From a checkpoint of a small contrastive audio-text model.
Model: 9M parameters, log mel input, encoder arch crnn, encoder activation relu, encoder depths [1, 1, 1], encoder widths [128, 192, 288], text encoder width 256, text encoder layers 8, text encoder norm layernorm.
Training: adamw at rate 0.001, 3400 steps, batches of 128.
Data: 39062 training examples, 11.1 epochs.
Rows from block 2 of the audio encoder of a small contrastive audio-text model, named by matrix and row number. Each number is 500 + 50 x the weight over its row's rms, rounded and kept within 0 to 999. All counts start at 0. Numbers have three digits each.
Before each channel's rows are labels from the 100 clips, of 14976, where the channel reaches its highest value: "strongest on" is what is common among them. Only what is clearly more common there than usual is listed. The data: synthesised imitations of 52 everyday sounds, one a clip.
# conv: width-3 conv, stride 2 (encoder.blocks.2.conv.weight, 288x192x3, each kernel summed), inputs 0-95

strongest on: church bell; chatter
conv.92:570464473484543474536452478449468526361447511508476474458512575477473462554472496501511405449496622477532448409577461476464486458486467498558574563532508438462506536556477464531472552497416335502429483533554437435527520500577439454452417441537502544469624471459481355506479581460523459496

strongest on: doorbell; household
conv.143:626471521405538537508465481533542573484451439457564522475446567448459479502426463464431526472512536525489537504459583493420516450463497498527603496533483458535466434425555637424520594490498522542514541524581491527492602551614532601435518456491450599505508419463461492465575576423474487524

strongest on: household; glass breaking
conv.137:430484461420435396497501582508511419396431474515511442465405547537498448481463441536492465478399500495559468479474611477459537472454494488511465375509508547475426456447487498434398508405495447448533431510507514481563536473409486508507427463536457524508473432527444422466441416501436443571

strongest on: laser zap; signals
conv.287:510475554530539577493521433473485448551490598491499427503533478538549455536591509486440480487516513505486421502476547558548456647546473492494503492535449528506443459595431578488422552491471535463560473468479535528489539466569478468573637559532520478500482455525509550478452544482547485466

strongest on: doorbell; household; mains hum
conv.6:460503445538546381477473548528438511490478476480507522484431487445488536571483488504449566496521494520513489436511516490507492499467490490568575563515468440510488449611520473581606482492576526525476452516647473530463556439444579531504451526379489520387542543379530433462478500475497512376

strongest on: music; drum roll
conv.89:474493464529527516487474471475529473330530514494526480450477578494476481501633512471471416472582510470461481559478424483421472557490531504414524547531464500432448471605437504539444489429424386450459442462434436518483558446496472417478506475443545490452490459540461424511446508553524499476

strongest on: signals; car horn
conv.213:515590477491619502456511490465552512511624518531474467527601497523441473411607536538491470557541468514531469597494498591539517468560496564408459544554502507574598483538492454528533486485480440539571452526431525546494542400537493505554542456551593517575510546579526475572535551541542553537

strongest on: household; glass breaking
conv.32:526502446459532477546451590504598478526555417513534489543439421559578469449464433475553470501391519395590435478452654524491524402458494496574433500466563579496466447452512532485455548467550500517556431416574467507587462481506480490511494470501462538543435498501495480433453462511481431586

strongest on: household; clipping; text has "clipped"
conv.176:466536590449491491529475513459490510733490512487526518534509498490488483524582492567561552614543529439515487493466456535584501565542530421525463556483513528474574554525448508407478398521534567561445445490490529504400553575575506544481531549424510511428454471522442604450452508570494476509

strongest on: thin (high-pass); white noise; people
conv.195:529462453567489482587515483460583463545507477525500574449479570572482498629584500513513440513497516400529548538408490417490485509516609473462628563520509479642503521572513507509444372514507522567469547479474428465549454483573507475464496438491565514466517523497466533502529527573492490530

strongest on: mains hum; household; thin (high-pass)
conv.36:492555506621484547459541540493522506457497524536411432432535443485614536468543479460500535446543435452425432519466380529549410567505469421518481476562481562514524504587426533499544475496404504559518453489675433539473590512568474544498524546535556479469490470594522531404570472532453535532

strongest on: explosion; people; clipping; text has "clipped"
conv.162:511548641513471389488492500466491606555462550573512508534622545535528563495490549547507470538518581497517546496543521493648524455468544564561496521586565580516479616494511473476535562505559522511579504485395486463546515510520525516572541516498453556519489560501545449527420516559530533595

strongest on: mains hum
conv.219:503502512327464560556498458540495516440493503442452511526482454465430510507424646426608465523549504587411533491526423536475579508452511450450469429464486500476545513463482486439525501503459499462550557567414547474468445487489539421457491578457466426487543534473489493694485491414511609472

strongest on: frog croaking; creak
conv.78:564484457465489518482458451574446512801540448451498528495477514463464512568492494484487479521494510490484465476524508485544505521516442446522571510499451481499505491536481479425544541496550685483500487522555475481499487443533510499512478492503480472468476475479490721461539556482507497446

strongest on: clipping; text has "clipped"; explosion; people
conv.240:549535595627426438535384439523500562459521538638519422532547538557508587509455512453541515458530498473401459507500420479582503517556450494572550512552508522454512577591488475496539501532532494543484460445546442507493456552533493491426597478485511511477454457460603394468545548403475524537

strongest on: muffled (low-pass)
conv.63:493510455471544463396595485566471503612533483486381454481478446475554541452565452462492392475396472381485484471559507517522464538503495445508483456447523486452518502548503420505573495470553558508511441529534513555429480449503475547499487469516533482593411538483467595468576572518461513527

strongest on: fly buzzing; animals
conv.49:459528530466560525459498424482457639473461537419485437529520422489459483430433487534425557546612480422419480496532419537537424525487425555408459470504459491469550583499551517576522492512458518475457449412491589514427603488406476513495508482440418471443496510478469512492468402485543504470

strongest on: music; drum roll
conv.128:430460434414504469480483521413537512441460499377484556502370528526495456625604480439493495492492418501548501457533557480352491505426565415473494461501458519478470466568419480511471485513478456436529540534479477538491470395492486416516455501487484374469458482455403423525391477548422503485

strongest on: laser zap; church bell
conv.179:470422476502490484422485484497433411379490520460494516490540474470569525589469457457393502450594534486607466402525529398462391460484497452452486418614564550485490517482453468466455510466498405443441478535521433477532645480538478427551438489516440517446521510434487413482455472461473479517

strongest on: music; drum roll
conv.267:475522397517413490443446516465520501366471514409512514515532403508429444518537453488494525568587412398437550511407431513456550528504525455491558531458439528481514461490527519553529439515513402461485533430585502551386521467452460507451544476421489465440565380494491370478480425467490437467

strongest on: reverberation; text has "room"; text has "reverberant"; thin (high-pass)
conv.59:628578534475604462425489465571521691540564490504458481555558479571395586467514488522503474568475542448500511493519507526568488514490468630451533566563515515575558494508515477519574542536517511553530452509545549505509518459560576502434441482498480495585468474449516580551584587459522563535

strongest on: typing; applause
conv.191:467616590448493461510560516507513521666501553500488474467593505552477501534538522598462456566473504551455481468528557454563496469577470481511457505529533522506534505564494456504504471506405673525516585466444459512484512609520543480446557432550422556517477502504570449514479500591514527645

strongest on: people
conv.127:531518569429480519567524522468521434617484565541540550576533546529490537497499572513553426590486489586550513485568514493515430469610531474533543570558528494484507605495481420494556627487549599506509544526476566465500485537530590466577513596526503503519449501530555553539488522524575560561

strongest on: rumble; clipping; text has "clipped"
conv.53:496424477399468390416538486491509601471466448481499503569472458463430501513532396514412520514469462503582538464475564587460385468418596482519478447569513516469478504447551489487502470463487485468556484591478595513539557446471486439508463474519479422607411417553466521471454479530448433488

strongest on: household; clipping; text has "clipped"; footsteps
conv.220:514532550532471521488482466486552527556460568598627494546552504501483513595482486502493422593475575478567487470527589496500503512595534438487556533566473499525509543451446425482494517495517586523500513525410431465479499559441556556539573522470535589545496463460552454466375525492543566595

strongest on: mains hum; clipping; text has "clipped"
conv.118:563472568572565527507480431463544464436468552549491509391566564512472555562491491326506484370526544532489494467511444423524541499569501507515576505511575524499447509517487450444447601504404359471512502470577436412468475513563500448400531510494539521508548468471534460509544508492502515579

strongest on: machines and effects; engine
conv.37:432492483482449442469514551442497470577490548437460526430459547476529483511506471492404398461529501531521481525521469388575337492454491446405497471569527492533490529554429530596451478465402550478426495537414540473419567462491515525471416548476507519459435479468430596459385502513428466540

strongest on: thin (high-pass); people
conv.9:523495585601440520474503430496545435506504447532475549457480516493487566635570475519511518498469490531514546554356473449522519519568619506497654501532490493592492489532522465497509400530479535514433497540522407574515395510540568469512597476490537484493477543472544471474577472504469479501

strongest on: frog croaking
conv.229:505499500546430442454532492500468502750506427498497479478438475529425489510505423554482559564440553461477467476410510502616485510493487457496520484470455534522486490527535524527490400518456668541479491501518504515479482524450481506520474458526501480484480497558508675397479460500455432463

strongest on: applause; signals
conv.269:635582481519515513496455495471600557513653466459472507504537517460376475455532468491516476528507426460475509566534447519439437514497487548374460527530474523542601509502494522413525559512481496464456455442447495471544501435502494442453517484504469551442502505559528531509501486468531504499

strongest on: siren; signals; mains hum
conv.161:485532505485509583518551474615513537416500446449495473425441486547438504512471522572489511495536460514501544512475486575493544603381503484527493464507451452536487553487465542478446444543407453506526547446464471414520503507476504490520534546608683531526403457579426449513534538449502500456

strongest on: mains hum; clipping; text has "clipped"
conv.43:433564438542432551486493544471478493436495532545440395403492557494542458492487424437576483487484440551456438513535539501560606491482446498466497384431538495440496492431420440404490531508421595492520475522541499485479366551470547462466484534472490452397508476485434508442544513462504458556

strongest on: thin (high-pass)
conv.96:490527477557546485449510433434494521547493495535473537446520506516485510421499598505521429522677475431502507457505494456551390454530422504432472526551516420511526495513525430604500486595460585463451541473466448464397535481520524516533497454495533465525538522493434543538518572505495617527

strongest on: nature; clipping; text has "clipped"; white noise
conv.70:488433417401487419524503518458550539408538467406441524518435518475478480541531493440516425461454376516492549509555426504393567479413514485469497484524488478531551500470393484486481514527393383402473558518501562473439493426527510417450366543487507451507425341500458418542439467503480459484

strongest on: zipper; spray hiss
conv.228:539498540518478558499514482531519415405615523424461668509503500420543499517666544499472481480500489486553571614492515529468551459474596460509457489519609504524498498477493553532476524473494439431497579521467533634462490467527506525457559510546456492491473495526520383523522483600480511483

strongest on: laser zap
conv.110:556513488470555443526424628518484546442662477485540529541498461462552496435530505498498480535538513524566533536525520499466503513475454586482446548565597512521590523580462607547528538645464461447464565522565491547528554452549540467555434509471432534479616495508551428605487510503524515545

strongest on: knocking
conv.46:528507438428472553486543567550462397518451457495483469483447603519492437474521463505479465517473543513484482521506565514494558497526477425441475493491481519537441417495396566445485519480421484559514519555468487605529399495641456599567521544604551574583483550513458463485510600580464461574

strongest on: thin (high-pass); people
conv.198:434530465582473356537502413467521479528522491478484559424433532535534458580567501504538387457538462371473439508463448419560486547478496484559529522489485470486495553578408522499419434474413547545425506503429460531480454538470487529488384388518551494426475489518469508529379518527473482525

strongest on: mains hum
conv.61:508396469513515553495539562451449516493545505498566542557482494427428459498552483501489527557606497541475512501577380595499513495515515498504465518510513440494579464484519440517545610557505463494512520524439588488409531446542491363504576623484411464513590512506460492512495424556598494444

strongest on: machines and effects; thin (high-pass); whoosh
conv.157:502525460523563427546486431440587436486586587496435513458564539493532486499594490452537445483390469390440480578569430512467482524562463484526507550396424486545536481602472478520441528520402445503493535425456486489436392447517442448439426470427559453457440507550489536538467581567478471465

strongest on: reverberation; text has "room"; text has "reverberant"; clipping
conv.139:534494482433662483454533506506527604565508535463422555505551446502452562521455496485511449497525429450534533458632490477527432452536466531431503540502533475588579516458480533540481627537483551512508563489423544473444510398513468492484498485496478469496476535469487598523514528496572523505

strongest on: muffled (low-pass); signals
conv.217:490497466476415501395539498511480464491482533400503522433471526485489499534441608509546467482758482529440500510496490457518485496473528463475546527526407534444478518544493536521500487418492491488358509529487460514478547527483481538511482516492530499480493487513500495575497535430462593490

strongest on: people; clipping; text has "clipped"
conv.187:425527460522538527520431449491431494502552598504561519422567582536609462478501558476393537451512584440440488539527444488485521558511480546552554517492409459468472470535521509538488472505537537514455537399622422482432513516539457535430460517505529554418506428502541516476482528475479507445

strongest on: nature; thunder; mains hum
conv.257:495503396441552547514484512512481491276498511379508537436526497528467512567510519427518440487542529456488530481563447466339550511472539501448551571520481564522523442502431471468438514445387375476479488499479506421432505506523473398430461533526548395459525447498468391584478477518529489474

strongest on: machines and effects; explosion; clipping; text has "clipped"
conv.150:561596550497477430558468537515576504390570583507544463485587566495596554431447534463502425485522459522533369549518529432470465454570418520485443534581531551533545514498462502524472528493453345531487434505467498463462534505525520471435440546467470529476419495535546408568389547484449509562

strongest on: church bell; laser zap
conv.151:559463462539532504489491494478393513356536465438453502514486462373521449487416468463421538426564530458513496440455483524418364521544431508462482484534531484522491518500453590469538493554480448528442508533483500578464543458509486548465507462573475493493573518474498313519491512442485486372

strongest on: household; clipping; text has "clipped"; typing
conv.123:499493463536401511591475461490472469758480522485489525414436608475510465503441544546524552548487527498574504497586498464530499470517451509537585494525519543471519565486534434517521581427560652514513482440576520462544517483486529496527509468509483472486463548451491696485469533510502543463

strongest on: knocking; laser zap
conv.262:529445455453490506425501501520477429483524415389511587621399443427548468585518489423427561530604487590602517498445580530421438510490545441524478482487531510513511382505483525445590483515592438544513525562492466486487533466501517527551547520552479551445549581481524480504469484487551503434

strongest on: animals; howling; frog croaking
conv.200:527547520464532567425510504341517490581468478489473523486551444483444448519490510522593505558514502505359533465529509550548572467540486487394542513353491510559529453539447491467479527467456542522514511483485453526451429460459492489466509502510568401472574538408467568512578559493556467481

strongest on: laser zap
conv.149:445495470489557522404486552419480401537524464482485489531525477405499483506499465499472578542565557500610476493493501468497442460502516505434477534530553499582566426536469529512514450587478512523491469524494355531470536452469492481548427520485524471461646551523498539493499502548518510498

strongest on: signals; whistle; muffled (low-pass)
conv.60:609482501455462495492497421467441615532599476471504464569525424431451484484511523479517498515540487485429487505529416587556471510449511543509413488514469512413467505490497511481566556437504510471532438512497608575461461475519479460440503499465471498511403526454549613484551476491473522488

strongest on: signals; siren
conv.283:443476551483544607548458459599514550398543564511522500544500495619437508519456485494461486517474536540477485477478494601458479611554457483443502499474487538447465495507443518510450445534476369488539540460367502482547464553442533518549519543482514433504516532551498469524423438474469482508

strongest on: church bell; signals
conv.20:541520513500433488554460559464481524455442480517575476525573530483550478426362423503526523517408542509430467423529475472514576399484442499568420499514487468491528525340528530456541547483435493567535518501505499483473462552549471532397474563539522494441473447468520436507432458440422416469

strongest on: signals; car horn
conv.190:533579537475529561528486421474550452445476499509520443423562554500444486450524513527490508498503442488437485547527431483419475494586434493537518541456499485547575540487495475492457467474418405526444422465491383480435496496507423478430499448550600519410544469544513341496499616494494450453

strongest on: rumble
conv.242:404484485509401497507542530412468460401404509508489477445455561468533378502545432428498482405422428509467492497525479486466471457445460419456497419492501456504442524516431438549505498509450446412489493501529484489402449455503515409467492540454491428494488439447343380453551526480419450470

strongest on: mains hum
conv.232:571483482476443516431519483410520459519595440466555498549418417468469474492602462516472534573497381521501512508450499542440457586484547471590445505499496472532511476582524548483544480567464502476503461511552506606455480423569447447484584510528482515485399425510553568419558545480468485469

strongest on: animals; frog croaking
conv.227:576553474532430496457481491536533533599509510512544473468493499541460536491487390458467509522438496459507467528489629512492479522564508447459559516461465510516430556505532476480530524435487558467534429447541452498479489509468524477467547439445453484414470462485517590398555490513493422521

strongest on: howling; melody; music
conv.113:585510600490502548544487454519491504423414517519509481399536489562429528506469479507427481451426514504477521467532597494469499528540483465510528481541532553524418564496498587458461564471528399509487434464485457505515551537416504602402581490519527561463418534475569405453460496417473453487

strongest on: laser zap
conv.55:479417501485517435479511622430506497467456480447486499550440467422508502465467408572449549487450492489537461419505492457436503465538426496527491508503524516591543490565482550553521559550453463450483496508558513536499549386494466401547473617443449455483566506464465492472455450514514446496

strongest on: household; knocking; people
conv.245:558529529424600520585499554474539448359478542487510504591484547507535520534468525457474504451498569520616501507580550480421463451556503479486539550530536570535544454505476458522541530488537290502495534526484471499537509468544444497553496554516565523510562579536457377558462499564540539549

strongest on: spray hiss; machines and effects
conv.107:528498478494459446587465404557560354576571442462485608509453532520435554623545456458486467502505422468475531585466451505524445576502521419435597478464448528499519453519438525462485479505480586495457635471493479465471442482486508511469479444498470477465448476536513605445492460535522481483

strongest on: spray hiss; machines and effects
conv.97:445482473520537552466493516521570455435545487476438720537435430539470566559554475469471478455489479479532614541569568562499428529466577392534535458479566500463494530496496464449463525569530492441490665537466473515450490475490528521474506497415517459473481537496481440545479342589565504557

strongest on: animals; howling; siren
conv.235:499481555468514629584536484563512513507451425461497516446399480497466478444425492523486499433485484497470549554504580457496467515380504428483470479466530445484424537462437635455456470533515488586480483511405507520533563516490537605441608423575587587476476471423484509503550487482486493465

strongest on: laser zap; mains hum
conv.25:512531537413512573435580468488396482500522473452494462551449457441513498427416422544414553469498506597526407471583527547464431486516511437483396427512534533377503504456514499454486587321547455498557428616445579533481497507444430543542514551561444538518518609464508464396463456477532440461

strongest on: machines and effects; explosion; clipping; text has "clipped"
conv.160:537606541433437507550494470542541523501538525495463555508592520509421548481490495543505489494479422526466548599513510541550517470506497475467457489491509522474586531413514530481404512470423493522537572426396537434500512458444492495474458548514457534442532540576519454526551510501478503497

strongest on: mains hum; household
conv.52:455468551557531549392496513463430405494434541550476407478536465474616491510418416475452562488532545458592392442515539403517493524547506503468510524446620500514463508483519486473466421473547489524451372482518401533562475566466410506555507499424484552479577575491490516408589496468464441498

strongest on: signals; siren
conv.21:562560485441516485564423538557537485448670457446448562508469496528397522516509526457539421460502422496457526587455493564479536608480482492478481489466436525461526479514442544445477482553468471486444568448477543470499407457493529512377470449559556523481438429556583483543471476448410508490

strongest on: thin (high-pass)
conv.85:505474524526561546534484511477555428494526502451441577503512463453552492533528594477491495485523519503494631499417570544479471535552541592504558539486481508682533463454475542458474461611501501552459584500542418537488491490506598559436581448523507498491517519517562457638506501482460537478

strongest on: thin (high-pass)
conv.87:504526503507548452527456509547578500527567513481515494473541450440505494507540532500503411509471484419493571537419495498492410538496489551423567594495492368723630546543435507553515405651461530521423571446453451479460455517540543491508480447483583506516491447549477518570544581468518503465

strongest on: reverberation; text has "reverberant"; clipping; text has "clipped"
conv.156:509553486486643574497509488519429646614550490492525406529520397561438507451444497490539526524515581479513433469552462545478480512536410574397431478523551495430553458431525522448541606478532562535517363467461559567474532565513548598462542501570481516530522554428548560472514445494506496545

strongest on: crying baby; howling
conv.94:445501497484518550533510442463489529457445500432407473403455597503467446603515564514476375481460466446478534558542469483486511514477540516497549473474499534490542500500434443416334472464463470512447454479350477418522439518436500446413460427544599483424403478510412499545427475476518523475

strongest on: knocking
conv.111:477426579544530480459526457537459491402412538486445467463492447539597523500515470544429433494430485450510472462439453474480438628519501550477526538448473492551497603544445492603470463524445405497444488476473504497486489556521504519550537497527473469527441457484518454480451522477480451410

strongest on: signals
conv.261:526506463465525521422558529455562495539569449512496524528493457485588522496587551460505546501531562491590573490505573605519516484500532512511539455514583522495516483520536396492516566472532418483502497588550635526592539501624556432526496503532383431634563472536540460491525545536532493570

strongest on: music; melody; clipping; text has "clipped"
conv.215:488465595475482637438498470500520511417516606509475520580588501497602464456520495474513470497483502511519468541469502477515470560609523535522446530525519570567470443443526614432475506497455482517527434529493534673536508481564459509478686535408414556504483526467521468482531449495443500519

strongest on: pink noise; nature
conv.141:517454506431435441534454545465482442439512508477515474477459567545454513532512465440515504461448422510495471501499522499501560516428504475449443430502518589364377442515443502459475541391506419369569430480475500504543467444405505407481484506452436488455448447541507490463511438534452467566

strongest on: laser zap
conv.10:470435477467507551437500484496468485607519558421528482552511445506504417493546453518399575512484475510487466506449475560474443616546504498432487494524423501554493441516478602469461452540510536452514458442513512565431549507519418496566632557509510478459500455545485601472455402506470489422

strongest on: clipping; text has "clipped"; signals
conv.166:504517440443379567402532492516466463447510513462433455489483507459526500527490422512476545464461517485526548515481610549498507514497505386446505459372496440488498459415530487402434404476495465547450539586500542513547530547563496555461517522547501478547485526528415489399512541527510417358

strongest on: people
conv.57:583587400482570438522455511451533577463494511531439540463564528479408562556494483511529438490421552490458507493541498482532576469534487569583548537471432529473497551540502465439507443484517533518585557501528454470570430486484463546457374366431550517496485547545478438548513564539508474483

strongest on: music; melody
conv.41:469535511514491541372514572464470469590481510487422471503505460457487469511469514489469551513503569556515451393463607517502460570574499507487533500479460507549457496592510558541481444537530527508467444515464458622467515436417423526496548519392468470395514599455520547508358435518445515440

strongest on: spray hiss; speech
conv.34:483477496496462496494470392529490524515481410460421541537465488533440465593419436545451574454421555603443544475481442555542465511452499466535499422493477524481465538432510506441480432483501495513609612556396523434535488532450463487486467425531505522492454515499495549468426419484486452476

strongest on: clipping; text has "clipped"; explosion
conv.218:522499589454543550421563487515496481494497517554463457437505521443522465447471461585537412541416426565520501496453483512459484474415535543457546442466565474455591545420558464575419531531383406442477519624399544521462467538516540520493494490481510594592502466467547431402484545595551510513

strongest on: group: household; mains hum; clipping; text has "clipped"
conv.8:467502533519485418395595485447502515423460536559507440438521484455413505471573508589528505475469499503513561504461536487477508529418590461490446514498555496519545539511546507594423444516407430437534498608524527577473475586445480526514468499460495488607476380553442445503514436572346532571

strongest on: crying baby; people
conv.153:449560547543596618409470547621499510421540528540478496463463500559423539479502556508542401495488545549436571471520520564520549579488504520422521545425537468544509494493453483555493388487522443451468447459493470375563423513444558449506508482498634424528495551493459477529526524495521529494

strongest on: household; doorbell
conv.224:587548544472579483491498528595462575541482480499524525455493499488559541476487515522465481495494540490468498547524520454489520467544463581521609601547507515584442483527532587557585592556517525519511511488686519608454491537541611570520525470444402510522512483463558469519559540462516529527

strongest on: church bell; chatter
conv.116:542476472465519421441443474551453463482504463440443532472503501485536525540562460427470502476536597504586494473491497534426500511445513465512576482558513550525528432544404418518493587488489449500535540518637430429561603495584553485528443432583527490488558449497531448506518515518528468475